config = dict(
    dataset='babble in 24 made-up languages, each with its own sounds, syllables and stress or tones, from a formant synthesiser',
    input='log_mel',
    mlp_ratio=4,
    parallel_block=False,
    conv_stem=False,
    optimizer='adamw',
    batch_size=256,
)
Rows from block 7 of a small sound classifier, named by matrix and row number. Rows with one number belong to one neuron. Each number is 128 + 32 x the weight over its row's rms, rounded and kept within 0 to 255. All counts start at 0. Numbers have three digits each.
After each neuron's rows are labels from the 100 clips, of 14848, where the neuron reaches its highest value: "top examples" is what is common among them. Only what is clearly more common there than usual is listed. The data: babble in 24 made-up languages, each with its own sounds, syllables and stress or tones, from a formant synthesiser. In brackets: how many of the 100.
# fc1: MLP up (model.blocks.7.mlp.fc1.weight, 1024x256), inputs 128-255
# fc2: MLP down (model.blocks.7.mlp.fc2.weight, 256x1024, transposed), outputs 128-255

fc1.634:173134122100053168156186113154182120073226097054063122123138072066135129147105083109116165091137126164112099137122092108086143146099138133072131139161099101165071141140142107112110136121104141158164133123129158155114145140114116131115170081150097116197091124072105162115147060106110123138170118142187137151127059131166114126166121093131113158179155108111121155139157127153093160115131
fc2.634:132122136141183086128052136132155131185089162164119171064115150175105093145131075112105130114071093100144175124181128132120130095149120115127125171110150156157186138173158145116162129093156144123141117180173131177136150119125189153134080192134053109127115147139163121097121144164131124079127095103098162136095141135106128115089079174131112146023088106132196072119117101108161159138110
top examples: voice: high voice (97); prosody: tones (78); white noise (37)

fc1.116:118097145109127101109090125061103122128133086170134142141137135085080138119192140156139142125074116166127140108151152158097153144148105043059151135157188083146140130169169172108096069163138139108190136103163127176121170178169107093137148166127087131099162162148111117097113106133162132145137187152126060181096118157094098140124111082132134115117117151141060122133126130099111133084113
fc2.116:141133154150140189098176138173117170087122126105064111193082146167154135130063163145135131132131086095076127166150155137145125098082134207122143105198137138132179158090173069155097148141126078133136128091159159128138136143136102111122101090159109069101104077118118108086102093116130098186117112073133099185175112116156124125134096152103076078090161155115093152091132104160149126142156
top examples: voice: child-like voice (100); prosody: tones (100)

fc1.714:136108150068129055114093133051129157142085139183125132137156136092101098102192112100159146098105147163123161187131141145131170175129107099107088131091171088136126072188179174064135136146119134129125147123186152132122151173173106105123122175141137115081162166161154112116138129121143135125106197143132103132124124157100096140076103115160175114114104159126043092136096120129092126165085
fc2.714:123135159181116164101190150149120192068141132084100077167113123154155106125082180165139112123153095128050133138141147136125110076098138178105138103209118123104141197107149091159117149157132102132113141090161144106120110172159100092142139123138167087091092057105117130115115115139147076191130152063137105183145119095151119104150091145104067105138161161117079160052124102144102122138128
top examples: voice: child-like voice (100); prosody: tones (78)

fc1.100:113124197161128172125147128181105148080140120091100196159080146094193160158116157156112078139157165094139123154194088110114093143125100179156099111154158095128113141102133113163091100105125172081147150185127137127078103161146062097172142077140140057086124072154096118136118161127168125155130169146082136179106126082108089083102129108103153148097121096166081107103088120175100135110110
fc2.100:139114087138150081127120119124157115132135175124145084109137131115111114139091121134106220145131101159147115126106137164079201111106144083080156153129140131083099150162109136140144138149101140186088091056109107104180117121125214182089164132144131153121092145084126149139135072136096137085098126142199111047144080206165150098131121114145086166154150126088187149188191095136133179142125
top examples: voice: deep voice (100)

fc1.297:130102154130149111113111127069068108105138087157145166143111172087094171113190135149190115140081133153134134099143150173100135162153125065082159116108166095120147123123125172134072062152118148112207148127126114184120170198159109071123100128096109125100195159144109109098115113129157182158135156147083037154125114145094105179081148066100144099124117137143080119124107148130103150056132
fc2.297:149129139165110185106200157157103182064145095083087106201101126166167138160113192153137121142142128118055121143149143139141125143086148201115171080182138131141174135097127094155082146136114083123152129100142174132134144168121099118116110088157127093115106075137113111115112098104124080159159127061140096191156109124155119157137130143086073105122161152125090120094131107141130131118164
top examples: voice: child-like voice (100); prosody: tones (88)

fc1.443:114134207172201152128123118098081186122105103131089137153152181146130113112157172185148108124113131111185147124101154120081109109109148113165170106107124086097153131094135123138137119114143153095102126136183070106085148143189036073189122134138167109115164078142179100110146129153182112167202156153095135202076190101105118119072102150131139159101125114176101100128054157057186129137119
fc2.443:091088100115069167112156166089188127108102133155129160099162090052104089151112094138039164112122105182124103137097081160084180110154157125111111178155087081116080175159174119124153132087178140134126078143143129141178104131076159183131132153152146059160122143109152172101153079173132125108155119187155149106094125183138122123171122115115103116116068124127121122118171051125064127184102
top examples: voice: deep voice (100); reverberation (62)

fc1.331:124132147119134089159079087110098122170113155199141104135093142174158133086099141139212109152143092129192188116080156123118102096123136169188106121131145172106123114066126120134137105144096129092089138125151099093112142138166069066141124166122130138077100114140168170131108154151143111103126112151119150153148164113138141115103082208134129186075106107149151096170080173111165078125112
fc2.331:155083077108080160096157175127204118080178129128095175116123124061093134175113122124076112102086130148053121196152073150124138149080185128095117157141126082132133131139149094118094100095117119097181104142088165153148077151072183134117119079101110099126145156131105150112115100079158173155111130096137148112118105154137073112142132104154103130144106134169109114076151093163044148125110
top examples: voice: deep voice (95); prosody: tones (65); /y/ (36)

fc1.130:140112145110131059100094133018121164112145126198123166130162166085093127114210120124152135108088140159130137131100118153101158140145121081110143117120149078131166144195178181059134113114137121128154143146199145145117179183153113097148087184137138139117197139147150091105155135156148114145151134131099070146138135152117086170065133089115158110109106154131060088122092122084112144144107
fc2.130:135140159149140158129153167160097192060141099105099074185105109142159143126099183139161102141153126100044165151140154136147100140086137179086152084187163155130135136080128085147093132137119093116110160072145161099103152196147082083144132127125154114094073080148106106135110115100144095167121133050159091177152125092134114116156112141103097105146179162126089131095085117164150098119155
top examples: voice: child-like voice (100); prosody: tones (59)

fc1.141:122129092093089115090120094109187168113222119118079139116151087069100128137086071106124150067160162159123104118076079091099122148099147156098140148137090152095127111154135110084135130068127161174066133106132096066141077139109130141121121110160105123178114129130150177167179077152137064112203122137213147131130132125197105121132137120171121136129101131123166073164163117089142124128110
fc2.141:119107119117089166079063138069094061122103185204190155139113189179082140148103149118093126193138074107138161104164101131084124082173104145167108149135123136113160135112196146134153108127123147108161108166152137167138163132136115152134061166141118139118122149085133165087098129142122141145091139128091182125162173127087130167125157132117095150112067085144155137070131076122110178163100
top examples: voice: high voice (99)

fc1.174:110050163123110114186151150172127124166073102130088130090163101098141110155093086096083066091129168134145137150156110154152072137129120095148093130119124086153099127160112187155126112094151208056187130150122119143084090217149117120185139139175128108108105133151086136098123173155191163099123156140102161143163124097103108100119088119105110121093120075198126089118108079121093153132075
fc2.174:118111144145156088102136127125110138140136173100168083143109152135117121129097134172134226184158093125140138121097164196081212109130117133120132138148151152081094160110121111168138151175092115184072104047116101074151141105164162150113168100145135138123127129120163121156103054124120129131115146094181112091122111198144144129139129140134112146169169133073152172204170091154150146147144
top examples: prosody: tones (75); voice: high voice (53)

fc1.639:123167123136140180156068090141089104037112064155123087173155086120120169109092108109218128153149150109106157158127122087131113125050182089040133092159190101129065135152127092142122109137119138162120157070133163157101187135125089055126148127131135147151054133127128171084127086113126167094096157160212075101155128102111121134154125060111111111138185129100144156170130184139179163136131
fc2.639:137089161111137084151145114046182151138150169157069138132140140131124043097145109198074121111094158118164133101084156139094138135156177168142163149142081173171209128072166111071137102112105154106128092140179147113156141165126101143128077167069116113146167126125156123157106123186133115169169081137122161191091126149147116137077128150146130067108074094158135058077149095077100074159168
top examples: voice: deep voice (69)

fc1.481:121112117083124114149071138108164103078111128178088143138124107109119126119109076087142130092151218118106143219126106143127132193062140116065066129145183111136104083158157117078151121118100147128098146096142190141120113171114141111088148123159127096103063160176094131161147135098124176093076165141171126066146127147079124126097126051120183081088112125132091106158106112160135111157083
fc2.481:066132190136140149109189120127125183121177135075119100151116166138124102108131168190118132120138027150102151112115152129111130038127119182149134146161095105074152181122160094135109187175159071121088118155126110109130114079167119112146136119112150108076182069101208118095148120132137089158156129085111125167084171090161111124145121203128114157170129154110068147083150090173104137154163
top examples: voice: child-like voice (96); prosody: tones (79)

fc1.103:115133207161120159149150132195094124102085134072129157111100119095208138159092120147126069147165176091155138132188079100120087134156110148153112104124163101147089133103107144201112108093107178094141165159131142126061133174163066078182157096158158072091103084130099119127108159155183148129104164152089123163102106076106093064106149124088146149095158096164114101106085132167091156133095
fc2.103:125110078126139092121118132118158115142138164127140083092133132136104114128078094140112207127123101113139105116114145178088195120140147113087157147127115143104121145153111118131159145148110114191077105053090115094177101109095222173091148108139108143117081163107127110162112088126110130088117104140201099048152076203173154087136112121138093131135134150090185151202212094109127158114133
top examples: voice: deep voice (100)

fc1.240:122070108133184105147074142153074102167099143137152099103090096142124153139041102119092089150096119120139150126167172149134071111125156069050132140162200165156101156126128144135112087132130175078152129023148139142104156167138165132191182160132068166131075126136087142110073077140193178056105134146152131116139099107065121134131099112139099113093142116181176123101159091104141067084069
fc2.240:129127151141149146129140121173126140140151099086106151157099126136117120149099120135132255121146079135111086128147134185124230110115109184135106127148117120107124123119136086143119145132140118198103112116088114135151093105136114155101149034148089088103135146094137121119141105089114086153135091138165103134176136208187132143156130123110123094121138134053098184171156109165118144118155
top examples: prosody: tones (88); voice: high voice (79)

fc1.462:084185150148112134125119068095169117102122101181121183155146135099134128119139162148140130116137139151100102144107078078146137153113119082111108130140150051089123131192153163123137161142137138167143129165130133162145126133121154130071116090134110095092142067142143139124168151127076153173057113154118140099112139084171132126130175053088126114131124064089077139137130156128084168137112
fc2.462:130116124125157103130125194152098143110124155097151059092117142161068114136119115163179141124122091075161158104116180150140133099174166156128162154111111198133139127093103110142102118138113101135090158111095137096107137148128148096171090131129101146064102167138145077126088140117185117119138121157123078136116142142105138093110116190142133125113113198118168088146141131114161093116177
top examples: voice: high voice (86)

fc1.558:114176135153155083099174041126123191181162151085137156158076152122150085107119154135199154129120100160208111119104114081128122115132109162139150129098061140093174121106124146135105176076126134199089149134121097097112076135148153091111167098099116128093173082118143115170188098165086073152143099161113120123148166103183121145119115141187139122129152138077112075119121182117079102115126
fc2.558:098034118085114100110080189103136111141113097175126096072146123137115155104144084146048103086075145129106197143137175161140130149146164092098078162144203109125126124186161161090135047163133140078155109095134117165140111153126142140135091188109090140094124154164138133123034164096162158109128165095114160160113105137069106099097079156111135154097096113180127127094116082092138101091062
top examples: voice: low voice (85); prosody: tones (68); thin (high-pass) (30)

fc1.641:121130158189164125098120135170093151098123087066127163142097143124126126177141122191216101160160194120166066084166120163135114146106116131109176104129132158110121121107095121171119079094146159086127164124164062119079159184142087080150149086102125132172136090153110125153112087134143143161172126141144054173123165106125131122115145113142115141119154116149169092115128144116146154084142
fc2.641:155181142155174108140118147139132160126143152138097127156142102146122084154108196153165133121146167148119106163124140122163139176101093142151128083110131160136132052121082119106177176102104091146087135084190129073116171157145113137102113103176181136136143127134194088129148159097062092134135146118140111140090170113142159133123154141151179095124146131139107112163078175081176074190166
top examples: voice: child-like voice (100); prosody: tones (81)

fc1.99:122156138087032177131175084081179138118082132180125106098216098110141154043097113093118141090126100136132184105115125088104150118178177132133126149170129055125102147175197156111107137160107146159139099152113152148160070117130149126083154186187120078094123096120128163061134141187120142096096189167103140131116119115152109099174109125078114130119075099099071110109112160149064113167107
fc2.99:170153125178154120151109219187104123124118138102134133147122099143110119181112145161172122169129169083116054148157112142169124139121090136134176062106135228175120106095058079171160110086120091141099155131162153094099196165141122110133101070147150151149093153117116113159089146108130119159116106115130081136137140130124140101143165165138137115127174144122165132176085154109191093141162
top examples: voice: deep voice (68); prosody: tones (58)

fc1.294:143087108130130163128100125110187098084161080165139131120184099128066139100158140165111183101098151127128119141117155180119198153124112100150137128132123089097117083178139126112174082164153152146114053148096131123172094148173122148096115103105200126132130192138167105091097185120125123174139130148122117153106167205114125115143180159115107154177073099140122137126100126079139127161151
fc2.294:101149134158146098117120111177122134114135143094129113108100146129170098122164123122136057108119131121139164170135113062123005089109157113098163106099135163130144146134068141148136153110090175110136166129124139136088136136095184075152158153073135147121110082184119073145127156155139142082119118133120138079089140013131111104060126117169134120127203120157173089122115157138138127088105
top examples: voice: high voice (98); prosody: tones (94); /y/ (35)

fc1.267:122116115119158097101107091111118105148142144110144085143119134162098083123149204113152156097117116161175136073120139083182124125152108114157151161080098167087192117131116181126141185148108166156137137104067078095148095153115184126115147140114144159120130147132118083125110149128109102169116114181105142092149185136148145139150135128169128086166110133137158092112143132059158134078143
fc2.267:166138078173054149152126099145174106098172102167113056067201099102126151189136100179107108092074094144116069158130091116104132119119160059098178089117147106158120127183088122147135134098100086143184128113101177154142157099147173144109151148116154170126101146078126119083100139114129177092122148099180098093113076147131086083187110137173075179151138160124140147143151124086082150121067
top examples: prosody: tones (80); voice: low voice (75); /u/ (33); /eɪ/ (26)

fc1.571:159160156103138161161123049146174166148135134176095096163096119128193141073115157123209155149106142139208179142151123081157130149093131162148150149128134129135158109143106134081079153115113187117118124138103153141098153171126138089111134135153102150096151129097130161082144109115094140078100147224114095096091101142165074137109129144151135162145173096137118080132078184175147085154160
fc2.571:119129063171156097148091101150157135105166124124104061165117078169117125189161163120128154109142113178161041141098113121139132086075101085121145125150147129079131110132121142072133150071094183131117120063126154108102131167150110141144164093129151177137108091096134182111149148149088102096119102215203133111130182129160145165184169143154072179158123126125153104139177095138180122149109
top examples: voice: child-like voice (79)